config.toml
input = "log_mel"
norm = "rmsnorm"
hidden_act = "gelu"
head_dim = 64
qk_norm = false
num_experts = 16
moe_every = 1
expert_mlp_ratio = 0.25
width = 384
label_smoothing = 0.2
residual_init = "zero_last"
optimizer = "adamw"
max_grad_norm = 0.5
final_lr_fraction = 0.01
Rows from block 6, named by matrix and row number. Each number is 500 + 50 x the weight over its row's rms, rounded and kept within 0 to 999. All counts start at 0. Numbers have three digits each. After the name is the row's rms in percent of the matrix's.
# proj: attention output (model.blocks.6.attn.proj.weight, 384x384), inputs 256-319
proj.109 083:445529466452495426582555528461435523450573430439520466446511521432574467481501553431546516517569476419511487537633456440542383588615455572569512516457572539505540501584613546543541535453523403
proj.110 144:499516507478507499504533456509472529488493471509535512478524473511536473482539481497519489501496512498531529527509504491542500505505530526502515521480523497528478516499492527517514522500553495
proj.111 075:569444464584476564429540526544484534556442532502466507477458512536473498513506404527449499429464529517458514495455509506472531433489511474468492488521456450539508506460514490475485458508486535
proj.112 103:499515533502551433525520485490451519531541468472584445471467540460549420541502510443547512544543495482560524567532450469528496551587453525478560523408492517512512510521533479537580523477531423
proj.113 114:576508446408527486530595475578412571438414479452600540414536478423549400444615484424478553506508509470493575541512443441545499523493529481555519589446527510569478563534483552513524537385536500
proj.114 085:540475519505561545450514500541467499448409546470525533463540472478448507432531497497514458471525539487475512516482501493495512499503541492516433527472520463496522478472479491487511429462514489
proj.115 092:490565473473575430577557489503409554459499428452601529440523473443566449489533545417555532563525473437516538551554433447551448541592482507529567549399552555555453486515567509549544545437552455
proj.116 068:498552501434490389623493497477469536466546445424508516479505495407587425518609585492524526574565390469552529553595454441539446548526501498541587516444588584554439475602555525528584604480510446
proj.117 107:498524540462522502589431467442550445550559499465527461537470536456539480542509526529512519554533424487559491500502487506538477527568451494475520493504509551492484561516542475483586495508489499
proj.118 065:570474556497561470511474517491537434557456407449482512523480492482549545506519561503481488548487453514515517504456442477565503557469492431508557446514498534535435439520540525400519497514522534
proj.119 107:502468539518565512545433473487561454479536517473523528552487493506480507514502518532542510538545461509513471489490482485528507525522497471496506461519511500457429491484501475484528480572503497
proj.120 071:550542404479492561473505500519507496454467461592519549478517430496469507454505446516424541536461607489494558494408503501471493399446549476499514524518480460562487530483493497482494520505477526
proj.121 115:491510469516460472535542456467477543477493488578495490467525499513530497508528535458515513498470506456537508525540475476469471470487513490537532522486554566537471519548508518504491549461512493
proj.122 134:502505512506527430530586448477432542469507429454515510393542481487569515499535560429512513540552501448545560565540418460556440549477555493555542557436543524559418495556547531512511561438591426
proj.123 086:499538491467556529474500509566507500472476520456513562519506416486487502426505520491518413521504509497498513502480474462567520556487531504500524512497519463472438451519475559483484507498521489
proj.124 124:497509512551480524492462522509523459510530533527458477545474506492459541536472476544496466458506523517504510455489548534480477478490485530471479466537473486480476496513529478478513477532468537
proj.125 088:472559494470464504511497531483482506498554497493525425498477538490536493486464534477523516541531484446518467500501479457498496512549475522504526485527506555477482485536517490482542505479493476
proj.126 104:488496452562464466467472510503495478462482497510474473537535501512513539508492493518473452475491559546523524467479524529450486469485499542484485483504463507522532477483530502480502461497444522
proj.127 101:574445490469511501505490532502506454477474431524522557516568435522479467527555493503438496517460517499493535542442462523502493459440542441534503521501468488563475476489491520436506499488490540
proj.128 080:531486497503490510523422528542563411519501492586475507580508446568516482490517473549438476482489551543486486489410497547508497457426542515487506449524430527474499518492537535430481470582478578
proj.129 080:573496548479575519495447509569531481554443467451544561531464461500493493452491498549441486482502507577431485491418504547543546531435495427451476446572475477499501544416492543415448440495504558
proj.130 086:555495449500565536418542456577472520413462503519528571462594415604441529466544489505442486486454585511455561502415502528527562457412585513547423553514464432534453520498433537551431485490530520
proj.131 112:480484524475466470549504495474508488533555510513490467495438547518480530534457518511535524496522471509485469488544524514481471501516456528476540460540487529472493528507552479485498500542500478
proj.132 119:521522477515463497524523509498496493480505488538477476511524524472533513505501500501460495484498510465536495495510500480500488466486482496545497511521522487530480478537497507487526522486490495
proj.133 098:492497511479491474486522481500490502498546508520499471487468493525547472524483504516491529484494524500482514507485466483533493467526493522504537525499518509513508521541517471543518529472518499
proj.134 080:474503536474454456598427556406563413540582517507450450567421540461488494537468555526566474515510385512502423499526480468512464502599439491472541384466522515436513417516515464461557461559461510
proj.135 112:447506489482531397601565466491433571478536435427545506444511525474556501504536560436538537577552449397506532583557417456516466598557482533563571573427565539549461563581578517517518591443556435
proj.136 093:510485474481461499499474560513502482515560544531508513505487539472485518484451509490482512530547470483495475481520511499510491481538422498512517482511505496465495470520519504462584492532470507
proj.137 101:477503470510486551484491514511520514493507510511483517550483528526468483518464485511531500489523502504499469480477529509513510514508520532487465486527483453472537479489489489515443480521536503
proj.138 091:521484486560489525446548521551444509497496468482468507448496475503480468464512509496465467484485549525508527507487489515529463495497465546465480503488476443517514503494500502544484487476518428
proj.139 073:510508477458462536523509492507516518515470532523526501544468473466509413494478434479505543513520479500529507495512456481501508523548490491470496499492508498501500501493499453480570488472532510
proj.140 107:523473495497491465467592462569407548448450498529505524405584474487501488482549495445507494471475538456516520524531494482516465468448541499571469566442524485553477495503487530516541509435540469
proj.141 109:431548500486475453505480489475497485490512491499454465514483542466498500521454574498567525471519473497527479489519525467494494519541476507504511474507527528461512478531532460537509535503504471
proj.142 084:516469424523470465459557464520442550507441522566511433438504517502521520492529421467484489457475545535562523523476506520464495434481532548453503538472497516549512551529516455490511493520470505
proj.143 074:468449490508501490462515503499467497512511501471500454449487585485494538536454481486388526475434538491498513508506503533437516452511483460501444492503492412519574516509441500550439527522463484
proj.144 091:447429427477479560439478546529496513464491597559468487495540533538413568455472485502484444401446570521437418462466595595464569392417478523481447502534413459485577585463414517491417462530440603
proj.145 095:483469485584477524455482501460511487520531551529396494515499527532442589516424495502509501467488510517493499449513556524440471482511482515482482482519459518452498482489513442495464458543481535
proj.146 086:538476514449573577503507474506476525472440466482583604481551387535510428456590502492481486518469476513480559526423466499613502524454564454517450523501510442567511521438475582488509501450541521
proj.147 113:474491529490484475541476481455516493495528518505459489514506564499476496520458492511505497502494453520502475459529538522483486494518484459534497480534488499477489501501480500500492496524485504
proj.148 072:499543586543563460615478503480513504556554464429483457504448582408502563575458495493577571552571466529546483492530469454466468572537428498476552466486506568460439423509571422488536512520508458
proj.149 092:510505473489478494503548523560448535482446470506531540472532494470521426451565492474492510486493499469464526529488469482517486508447542514531500535482495525544532550516542526465529507443526526
proj.150 058:474513535544569434498440475478518496497491473484492517523506516459477543458506514484501465480490467510520488508527501492494508521544490475473503507528526524499484511485503508523529484529482490
proj.151 126:496467458539458549457473510489522486518497547533447497504519490526470530473512503525525490461495503509484500481491541551472497467461520509501479502511433465507523532488459495473457479525473523
proj.152 090:538545530540520545464519475513502518464475498527464562513551447542457541464469441496475460517452548500523525491490491492441511489500554445555479519484511471518475478488456469516459528459528518
proj.153 085:468508491528536470498546481485456530456520493513532506448519491480525512503519500449507506559507488440505525537499455488513493487498498540532523548454537508538455498533531508533531551494532482
proj.154 103:538564546521577484512520454526483496506519521466563493463498515488523516506494504454553489525544514494535542552481447504518497520520449483490538533448470484505472540485521486545562503471514473
proj.155 104:464442472515459501495512498511495504462476492542484517481547484531515518514501482486531505499485554518495492485523510488493512445511522479520511512533509535507478465479520510480465500522506487
proj.156 110:431522458447455438578524522491476512480552488510497464481487514471540492522493530492529522508557468429542479501546483476511477533574429549494547515515536582513506502561575504538527545521490456
proj.157 085:434464525554433503530438522479525499549532518509458449530458516535493544535472498523554501446499495527519464470514569509441510479529476525458496479541506534455478535460495465508477459531467510
proj.158 092:443525552546542434589466457472516509552583478468467406526444570495525544547455509474616522573561469480541484513548494469469474603633424543483599473469522584462472479538550399503512521547515446
proj.159 073:409569491557545363604533493455470530496630425375512471500439510435611523556493604443576551624589449414550470556594431363514405595636424544496636486409533588512446451618588453561537599525560363
proj.160 092:492494497539525454488573453494399553426497475528503513413566486532524498469516527437523475501466501431518541531557481480495425497533529511560488592455545511553489543486491480543547531452562452
proj.161 067:479478461510458503512501522522474510470527558566489534463503524525458505516460464503476521489462530496472490450523514521443509455559489486505473509535470468487594529465449474528468513509471450
proj.162 071:489479519511515509542468487476523464526505442470502536504536476502527533486525528479527537532477504500545547473508488467532474520497528527502526492484500473515446493496509534494492527513533482
proj.163 079:471495464529457522538461536503521484493591544522420504527489509484445555506454475525473485459515498506456465420521604532451509475547413507476470448549464488434538501485493475504501477535432486
proj.164 114:519487421515518471518559494476436538502460466497509501427516493489558482504543528431500545526510501428550540543523424458497433517517495501532546567447487518551496551574502508511559568460541446
proj.165 076:423420438419531470519479554489512507431539483528459539564528464509481455474483555461492555530487471526478476503484493486507483528517520533568531506515491498534570512576444576492429502542494518
proj.166 077:498493453529453456512590465442404553489547523514472488418531486517515530511536529420503512481527504421559551568597447447526426495505466530556478557453521554554477549555529494517601551482569442
proj.167 115:526505521489486519451473510536538479476467521505526526510539448511482457481545529513507458470510477496505486499480512525548512466436549461499469500497493491506482505513456522504519481501489534
proj.168 119:490503524486511422578546452418445550510558481464473462431487560448540481542476511428564555551532468466560495537550472456478444547578420516506583513478531563491463453529535465532570561498568420
proj.169 115:566496497434511518509507534528496501467468488483531541493519485491490489500523486497463521499512515513490521505459484516523523501475505469529467506521489494526481523478508563471491484488496538
proj.170 109:498485475476506499474580457519426560430448484558523536432574406522539436489571487449481499518473565424538531590541419492511490469469589519585477593461537462598504543509497563533516535433559457
proj.171 079:515458494550501470471567487540455536500467490408524529422558444494535522484581458453505544431559546494530570577543462486506449499449530577493527530409473448561478548493507517521485492435580467
proj.172 087:553545537492476529440523507494496523486433469521572503500514484529491460465516510484448506469448478512509541518433479499531513475450550443512429526478534483531523483488450540512460512453475522
proj.173 115:444518496529496496486518496538492531470534524521490513500506511519504514478485497488547473480532488492491513494540508509489480535530497547521492537510517490485507500508503482529466521496510490
proj.174 100:469504492493582466502543431513447560431473472507547555476532469493517468455522513440514467545478430453502512567518408477533509536522574484552474579414595515548462480486474502560496544447588478
proj.175 101:505464422497457543435493531496514506477467558545448536514527471553414527449487470531439458428440491518461469455494565586498531449500500486471432496548501454475557533474428517486451466518466540
proj.176 094:527537512507459473544536512515472530500513483515466499463505484503528522481482511475489486521512506462546531499500469492483485506526500499520553516484530524528465471510530497487530515467498509
proj.177 121:510524535459555470527498496479509485537518470465509476497466542469526470527479502508531517552497499531528510506488459481508472537500476535482547482504501497509498449510556489495522514485529475
proj.178 107:453462531597531544489479447525512506498559563542477479531455495559460558510474464501516440490514505514479478505500483547496493497500520520492480521494466466476515540459487482495499473548503506
proj.179 079:468470502543453453553536486503473526492547487509544482452505502514519466515530488473556543475511511474480543522572495505490469513552472538515510517447507466527494530525513470519493552496537491
proj.180 087:424494527486448396565507482449465556526522450458526470487471564453506489550504574470581539513554444451566480538566466467489466547532462548501540529504537565505473511556529479565546594518543440
proj.181 093:452527444501471413529595461487418573446493478512517526390543523440569497491522532399492517513493482390497530564593413447483429518495509515585570547412584514566464488576488507556532592440552472
proj.182 160:523490520505554513566479495497523463528501459474495503510478493500506512523498487520516518529502491520506496485469490502504527555504484464475525467501482516470477509490497478484517491537501502
proj.183 064:528530596535473541464505504548500464494454541547450468484497524495415511472470443555409518443493534562404491427449611570532541480484520393444355462597445475465501537457508451490497424552462562
proj.184 145:471485492513487489481473518500512493510497500490507500535466491496464491469478506508504472499494457522489479497497497530519539505516484510463502478525518489487509485498466503491463493527473499
proj.185 068:491485406532506517515520447484480506471506527540480517507551469510537488491523438460540525468504496442511529474562520476517410479490502566546513486463515489526533476518495490571554501488535509
proj.186 173:508483541503495522490466509504547466524491488498488522539496500517481519516494516539507489509496491548497465477457519504505517500483530483482508470527487505464456493475493525458465484535498528
proj.187 105:549482498579471587427509505551497511528449558515468532485482484551427565450500418526447461425451536562457503485448542576479550459442533460465444484560434452506532516432434515466460426524499550
proj.188 101:554449455407490504514531525494470532455444402469554582474517485501521429459563522475466551535480508487462512543461461459586502481481522466527456499498506529517481509517500549476499500485525511
proj.189 090:569542440441439513477581512530439542488462530538529498446520490461544440512519460455499531507495562464532511508510463417483438485520490518531523535456518486549532501532511471494571543457509458
proj.190 103:460481437521533508432552449516439559426483523573476519469556432551496477451507484461512504478485584488479550537485493506506479506462561567518451546491483469549517532471512548592488503474529486
proj.191 083:482491493523444493446468472501527461493485547516448532538511465509463509464460469526542454496515526538517487453486555490490531501519500498489486480541501514463505457511501473491475468510482469
proj.192 101:479493512451455465535496508486507505508540490530482469500496512485516445505480515485544508526493491509508492514515500490503496509537475522504537502495522509500510482513491496507489521500492491
proj.193 098:506504515511591495542515438507495519461483457478578505480524501541507477514541507470505528535519536503530562566485412514522477492492548469563528570458526521585452534509519529478492529478532526
proj.194 103:478509471523457464408511478532489488485504542491448475506505507503482499452510485475487471461503532515464529522507505513458526478493487509473481485478502506505545531511488495518479499484527510
proj.195 100:499509519531502524452494484510497509484515513499492520544486474532465504472446471491512476518470476506531500493506510504507528493507485494487478541492493493471497473469429452557519508495502508
proj.196 098:491504505516543485467522460539462527470481458477518551488557464516500470460533519461498500516478537476493529545531453460507498523532536484537484534448551472524480514494478508522511528454560457
proj.197 093:512525501447544461500553489496463534481504446449561531443502457477535452477490552445488505598556486447484527537514407468582499586533549517517550524461554538534430502555518534502496530465572463
proj.198 100:491481443541491544453516559504490486455470547631500545484528471544460515539515465498492485432478539498469486452488565524486494476476514510512467522547448490512554542484497509532497476540454503
proj.199 124:453532464512457444548573474464420574488538513523492454435501534471547520546465523406554530515567488413548515539577474453451427540536468554554545540455527542518489540564559495550542578447562427
proj.200 099:511512497477554489440519517505486502511500511482554504503475472521487467461482503493484450531528499507438483539448449484550524512527552522485505532424482460516499469498505493511504474472529532
proj.201 097:517510450580452539492509486558509492488502560499449538489517497505460567446516449524485488423452574491473527466510551540449543494515473513462444498523474447521557525492472509519404491499472483
proj.202 147:559505521517497548464480483538535482506449519502468515511538473547470518487542441553484481457452574559502535482434554544460550436413542468482469471533450471510492518434454516472465466489462544
proj.203 076:527476402444362513565490508455501480557571555570455442495428547468495466554509488516488569480480488486480447468509555482481463451519455555475508416538453513478538568545545517473484498540447501
proj.204 101:437496489504420441578467470421512498538567501473473447498475566508523516571474549496534512529523468496537439494551518472477469491558454532473558461516521602461486473551548491484509505568469448
proj.205 115:421505531540469430564483469479486533523566467503488434491489550460562512553484569437589517513566451460567491497607495457495416549571463576527569504480569591474471472573552446494557534507533415
proj.206 113:553520501467494523469485548542525452475506504517545517549489477523509445442484488531482486523499507534458482475440491510544513463501504496507491468516509467489485502499482522475470452509499551
proj.207 095:463482461488459481461587495514418563453516545557513515434516481482500438487480515452523519484499518421450528508540490498516447500504476536559471567475521472498536538525503514578507544465557465
proj.208 087:516537543499554498508490452477520502460437457523463607541551466552487545499528495486493475505471534552493493512463477510500518471481540413544492484484517494529472481421482546471466472489516519
proj.209 119:503471508536417578469400578457600412610513547542461439597405556501470506556405430560487501468437452564525441415472584554473546447510423469379512427576431491423563493464460444456547461592410582
proj.210 094:498457444493368496499498492480490450499516591540475483463524493481493473532515518516494532428475469527477512447520570535528464414469488513488469454532445470506510532516515518483499487535482516
proj.211 105:452478497543436548455435543466533465540546553553425446556448540532439515515432493550516518441442508513473431430509591542446519415525431514424462437584482474433578531469481420511476452558409504
proj.212 082:474521513575433464493470512530542444552556509498468472511426558506526551491514471522513476484519546563475514516520528590444506471482509544466519459516438504493489500470491456435474457536502549
proj.213 083:509504505526507632486408537521601409550540557541469477577456539576387577521448463605430476475456489592496483421397553581452619446458505522434464442581434434452520451453434450486433497605418608
proj.214 112:443488430525439517482497545432517490505570555543463475507490510514486526567446486507499509434503471487501456449548555492482481460533463520479498489530472492482524490527515463508509499526503530
proj.215 075:454450524510557450566499456503521480496546440419459538501510497461539495496518584469524535527542464497501508541579440414533433569541500471554535485460525460485458494515511484537481518439591432
proj.216 105:487489456518526475530571466494425564489485452476491529402534448478525523504500537420461479532534475422498520547503436470522466545500540496526517540436516503521454535556510526485521526467541454
proj.217 077:541483438472571536634505524461489493501513456428546562484470548454534488554520484488451576544527478457510482467521503452518471560500470473548508509441460497521510515547536470468605517531573472
proj.218 071:490504519493470426558548508445446538522536449489536465472467574381609434534481556449584575581556467455550508523546471413515427575611420489507543511458541576501512482566577470525594554455516374
proj.219 109:545490481468539589483506561541504495517450526484473519491477486571444533472520447553407448479440500544439473471448554574490585425445505434460453491578423450494526534443438533424460452532453579
proj.220 092:499509491505508439550515479470466520506501498542457466463539584451511545528521538484485548463488451472519505513547502481463477505492476498522513492462540497497506518537528471504535512491522450
proj.221 091:393495462510456442562486546502479523511594507489485439500412612481520523478485547488490514512526415472473431480620524468460462538564425568491527467508540495402515475544447463542527531511515490
proj.222 085:447420502541421438526484447423484521557516511495453449483490513460552492586529562444580577478489447489524470523581504449475451526571445500497558477469470529508533531549515479493546517509549431
proj.223 130:538510517463536515479486506512502491500515466491529539502527458536504512490520501502485458511511517530497503480456522501524495500458541512511496486506485475501503478455481534505483484508516509
proj.224 072:517455480462498502534506537532483522456476530551560554472487513484467401473482514470533538541535461483480515505524461497557485451534456489537462507467526440515519503494470544513545461529461487
proj.225 097:600487557391560445560540478528448525438516438438580527457538449429586434503552550431514511552558546492571595570458408420553471536471534508596535581456497542555409511521559549517536510408569463
proj.226 081:545511476498526482480487468516489515449494486527571528505514494484494447466506490478500513568490525488488525519504448499520487492534510496509496533446512479512517529485489490558538505485502506
proj.227 099:540513514487474497447491539443504498540493476468494514530481563451491475520452505483481539510485473481521470501508513486531514502550435471472488459496496512482522459494485494495548474515477501
proj.228 105:478533543462499469587502533471489501515513453498538474504503524450528471539508543489533535539505513490521479498507497450488472516512453486540511481501532570509503509528553494480565504489510453
proj.229 090:491499510500513498568444437523563428498499510545495521547501464548495482494523499523530487473506485552489512491518515545506508477478504482480517468519482534462448543462459511467499461526520533
proj.230 109:540499499468611446548583468507437570458441382432502533414565437516574505490605562440465484560509487472513563579495420503550475575451609465556572550452509508606440555535526594475521559411578467
proj.231 088:568461515450533501559463540530504484544485419418551503509481501489545421435547546478472518553554455510465468548452449526609484542522496527517525446496506483521510519511494578426449497514516484
proj.232 140:478509519481474496546494519516527482538540489483489526521464490469498468479490520533513484520512446513500473502491509495550493517486486497476512473527495504478487502505490541484500500520497517
proj.233 087:464510542645432441547473487440491513550591541506401411529421551484492539565430471481560446506546497520566477436566562466421474502564427525457564482549499536460481450495567425502596507530454456
proj.234 077:387431463552501428500564497553445538515497525504501434434437524513497526536508530479537505487523464482449461527539453470468485516541491579505543529503524464519509525512545525524459507494525463
proj.235 086:477497540462462424612486480470519513498556408489506455508510487513567470518510594455572551561551422461562499555551466465501447538550503556527572519486577628511445483564559489511544540504533408
proj.236 146:525495499485491528479471528524512465473507521514497520538520485512442518474495478530449465481470522531443505468473529544509521464468497503511449492513463472488496492466495523484500462532452568
proj.237 085:496536491448504512529505536486487525495491511499516499501492537475498468496502502504494521477508430521482489497480512513532516493522472486497489483513512497480558545476482516485483504482486517
proj.238 143:503502505473470504549489510499501490516501524493500494506483511482486518520483491507490480492507468498505485493501533525518489516514466475502476497509501492480493495483513516471522495514484511
proj.239 066:493485421491390472457546502501448477437476530551443490482552509548453414460531515520455498418436533503468498493477568572493509418443529490499430516570490495521492543495507496458491515499479557
proj.240 101:473451510519424528474489501484518481528505581584478475507463585512495519519422466536478517434469517551479454395500604523452515434536463500432452478586490480436557540471477443480496461516447540
proj.241 088:547483472477522506476507565529502462500495490508518552494458494562459517498484476546397496498493536565476479478486491522512508464466531468464492475538502437488495500454526554479511466553469508
proj.242 071:519504534526514542449482463474535453488515505537422570533509479570465507458484472534386424481440513571458492427495535503477524434508482465476444461543492442480568548461425503536464468492511534
proj.243 067:495528500473490534534490492495512493549497516519471452527460543467518509573436484525545472470532513525590464470502563454454484524546471503467521501531486457454476491449530464485490480473485488
proj.244 079:526509540464475523526463564570530482503566479436484566531442475560468529502478528551480436514481507535411443489467522546580560523508509497457467456575463462470511442457516535485457439543492547
proj.245 085:502475485507529477537514522493482477531516478470464467483487570442531540519486554528527512509559499471500461483488500445510449544529443521467571470507449588485505479540566481457538470524473478
proj.246 123:514502560511542463550525477493472529511487453451534489462502493477546488533537512436529478534495486461527530561527438449521469516555494457533525537441520525542475527498524493506541532460576459
proj.247 091:547576522474620444552589456514413583461455375437541534395555486480571532478559560419510513615595490399547593590496404475535439597467580458595571578412518579578408496555554561490542583434542414
proj.248 073:446531537501481469557431474476548448555562464503470414569439593532527474500447512550526545517482460525506458489516539506471514484562418484420530457569510578457496553512523442514529487552427511
proj.249 083:474529507530507406537531471484464548524524414432533429473471550474602487557494536443552539574532486447589510548511450404488466541553469548528573527442574554529495505562561446548558552478534418
proj.250 062:460562567479551521546522485514511540523576454374500500514493429520534470531486495482501423610530410476455475580517406453551497572562502480552555488458528454514483494461504591500539521491590516
proj.251 112:578509479491511522409535499567489492492437505532544536483539415579461509479515498510414419495419560523476550511437471557544560430428541413516483558487490430560478524458436541479446490473502564
proj.252 100:461547533528539462501530457496493497500522504442486504489460517469504482511508501473545488527514495490515504524521455467509508566531492500495504534458539476510509488527499453541521514492537448
proj.253 104:500492461525523508463534480490456519470470494508500479464498519518454540501479480468436497495507515458462491514502487467441525463513506498497494548504515498519527533500534486559549518488516512
proj.254 102:512510502507476519494485496505517486533500518491475486518477529484487531484489482526504469484494502527550486468503529520499519484547458489455526473532478503469501478483493494481517495506475503
proj.255 110:462503451495425477553530513460453564547563533509494441458478565466530484527476508474536531528550472468517495496578513487476444558566436588494539502498510537503556506525574479509529529507490436
proj.256 079:536560494522549514462610454587415587435481481507601579434534456531502442422521416444444460546440537476473603559463395520515533493496561495561482589434528362584495497477432546564495580412568486
proj.257 104:486464523585451566459433503543560433522519575552428527558484493520422550474462427536516456433516502548442464436467558575479522474475506474479461444547464448434499505444445465481461449546462555
proj.258 105:505542496459528480537539513493483514466517473465556537473531464484554507469542521481465493545504442480504544538524460478560478526504518466563483531467521479550468472551520571494505541479557481
proj.259 111:476466519545477489547469493475543503528538520501501480525476540481502529556494519507509504483545429511540486486537528509519498517516472474512488507524490531489504470499483515500521504523491495
proj.260 083:563485505536447597411435552511552449547460572573447501560432517540415544535453418611420497435411557598539475401424580573448557390433501477424422455590445436457554498406473479452482439542360607
proj.261 102:569483537507537587448510532565492508493436515464473560506531452549434526445504468535408480456405520536404492488414532568516569469421546419494409499576457409518511533422437554468406491475495588
proj.262 072:470501462544492504468415506501561432478511486506493531565495518529477533494496559558478485513493477542500462469462511525512508497498502475483463497540486532494521459498457511497494509574477534
proj.263 104:560577525470483519465499518488516491545503525479513503521490502498491498531446494506504476508509541537531498455445534492524518462481464515478496484513471469494494437498526516539465501515460505
proj.264 078:563488467500566554506575472579445568430428512511509574425595416548473503452579430501475436475427533472428559551449454554536520490480595444545440569461481419548505525459457553463446508426561563
proj.265 097:482528468509491439563563475484434573510538454493484472428497520452549489523460541412551557576574480411560514555565451418485415582558452566518589544452540533537474483558559498555590583484541391
proj.266 097:525525538514503502518448563484539479567514505463502468533424496434530464530427516509510486563515466519525460438505498512521455546526448536460548490489456486473503419529514492468524498515464495
proj.267 074:498480532515531422524550471554424546514482463441514452420504547461542508512535551430518539490532461486507546568546484495490470522480482539500545536449528523538495543546545522528554516505520464
proj.268 132:506515498518497507547489505499503479513501473505524530508515493493516514503548512512455506469524462495489518509516498506529487495455528490522486491498504503510476510507519511487514527481514511
proj.269 077:484565510449536506514540490538453567464520482410509540453519431441540512485520562487512472565517490464542531532521460440579473575497526478548476547464521470534477477531533577536485527439526433
proj.270 096:541531579481516480598541515532460538546537399406525486466513469440549484499525488504479480554519465506520562532468465500530470580448525491527549523448491509562456463493536510467497560437547507
proj.271 078:513490541507475511528461517464515471569527492457498456525478509455516490534465500492558519491518472503531499473541529447482442543580461500488489466499495511483521446505511442464511501496496465
proj.272 095:533514521435545534464473503525537491499454491461519566553506425473487442481474467519474450518454511536476490475447495483553562514479534448487479493521522474486494452487466573464492484491501509
proj.273 081:460502485540437525488501478519517512490531567511457507497531456492502552489493459482524460468512517481488513488554532525489504480504503521504515522516515462513471498476465478517456493497532515
proj.274 112:548492492466501528510523524507473512518471467488476499474502494491533461501527502487495495507476509482508509520487478474503491504501489507503491498513480484537499508489527535468524487471501479
proj.275 112:522515513464516499538511489503493507491495469487535496490528510463500475492539529479522531516519502482524516534519461481493475516508492483522532502456515500516455497526493511481530513488537514
proj.276 096:518473461458479518468485544526534466473479542564529548526546449529503477485516488517456498479502524479476504509489495540536505461456556515529493496484460440497492502517471536472478515493528538
proj.277 095:470530532500542484522504478584487502506487434473532509507484483521497499477514556513500476529474459503476491557482436466550539548512502469510530493470532534522433514496466518519458506510548510
proj.278 079:494516446507516520500567452539448537462494554515495517453506516475494492504525465493529462424487535470502528516486468484513532512485494517494528553509481484553508536502500512543465516467492473
proj.279 092:439479466543486478465558494477438557482509540503486496444526499458543477481501508427574515447508447436538520520580500456516464534570453541542459550467532475535546516529470468565524514485542429
proj.280 139:489488495492518530477463520501522459522501525503496497533509533509471524488480489534469485495475499545471479473479527531486536485493495485483470487539468440471520512471470518477464476528494546
proj.281 084:539495501511513490503510517560472524468462506498493531516534477519485486468522470492469455492479525518492520490486517527520523474515493481506483516499492489524471477469486538484502478482486537
proj.282 132:517481494496504492504463529532522467551461509481513507535460551483481482493514500542488516455498452538474471491479494533506520497469510506473493446502483488480531534482502519429498479507503543
proj.283 089:493482510565499532491414506500563448508544530535459502550478512518439542485487489539452474475507483578480487449486546582492531467507483493473464456528460491475521514447476487453484428533433562
proj.284 112:493533511482533474500500479511499482506484500484518512502516489490502536513505493501521505549522523497535508493511488484503507553514503492506514515485509502506488481494506502495498505498511471
proj.285 107:485539605545552412592486450473518500531570406434497472521479530452575498530466557459599465600605446496610536533556435463524445618584468519524591493435559576499419436523556447519507534482555415
proj.286 083:472482473529540478533571490468446555482525438500510538421576500530556539540569566452518523517555508458504546572544446482528435533490521501605565542453528517563511506556533517521498576427581428
proj.287 122:502548473491507472481556482494454547457472487484519547428556461488532510494560512465467485505520508454502533565509457505526487500446551515541501543452541505551473519531525547531504541464536477
proj.288 091:443488494536477486498539505490466518499518498475491491468485517486522526494476487510502473512517451474485487521532507503498468501486498528505517525476507507501479521531504489494497512521523498
proj.289 086:501499471471490458494527493501477528510460466474534498452534491469577456507538526462506556521511510487528535542502480473525482501491519549515525527475529503544488557549522535533519542451536463
proj.290 080:489521503473550525588487494522512495533501456515486483524476436489493479502506512550483513495464482475527520477506511499501510512490529493491520480521501526501485505525493474442509505520468522
proj.291 108:522480518517446526465384574462616376566513519520419508603436558496413592543394486589479472475481492593501416375496606517463549486531443440416513424582441514378503412461503448421514429618430551
proj.292 095:433511522533531436566535447457472526510545444471463461458477526510537518562505552424576493550513476435513483538554470432493467547589480488507579533478546543510461523557518496557518593510567426
proj.293 113:477499493531515447515554469496457564465513473448498512437538452503543492519516547452569514531553515459550539556544467472493463570512524528533544564470532521536469504544521514551473546452553405
proj.294 100:465471476497501445590506485434470506553626522439430457466459562399549536549481546467551539490568421452505448493583519411492448563601391511473567485491503564487509490571592461488533526491525408
proj.295 131:527541509522522482449511480519494521521476475492524490495494529493511514505504471481491523528517542528512512496476481468476517524509529491487528501473507506505494510497515475493520504461496469
proj.296 078:469529557515527454528567457493474497509527416459465504475554469487558525506550561473476486510534498469464501580561454478535458541456540541516533478459554563539458511551563529490459489498573478
proj.297 058:537568530443496503562478578496511470507565459547520520541492525481471479530445530485474472570535493495552523469474466456501482519514514502557510425497500517492405446479533505473487465484526502
proj.298 095:446457494486516480581535501540437565492533484457476505444515465506495487462513548488555480501538476466494499541511463528564496553514512526491496509509506543485466519502516554496481499500516478
proj.299 083:432456458504535411467574420524400597444469512557513481425558439489549474510566493427576506507522484463543532577550443478513478533525511531556493602448565564544497540517511516559544548451558409
proj.300 098:439525521546570403617556423397410561467550447439518426421482553442573550556542531412612526521544421411592553611622427429486436586615446501545578574417579580553445543559562409579609588454577397
proj.301 072:493488473484450544535450564489549445494554554581479496544477500517499499501468499549463483477493507539472449424530550511475479480549506523494460446525523498476558474495526509440498450514463542
proj.302 098:553498452460476522410554511517448537462431525534514508467536470505482447465531449510463468480456551514531508501472495506484530447451548491519484529507492482514515495500458517499484496462498506
proj.303 076:494546577452512511573474513481526538581522485441482458526438535474518485511478493511529511531565465554556450480506493510526475527511471525497551494504482511453524484496553488439497518501486517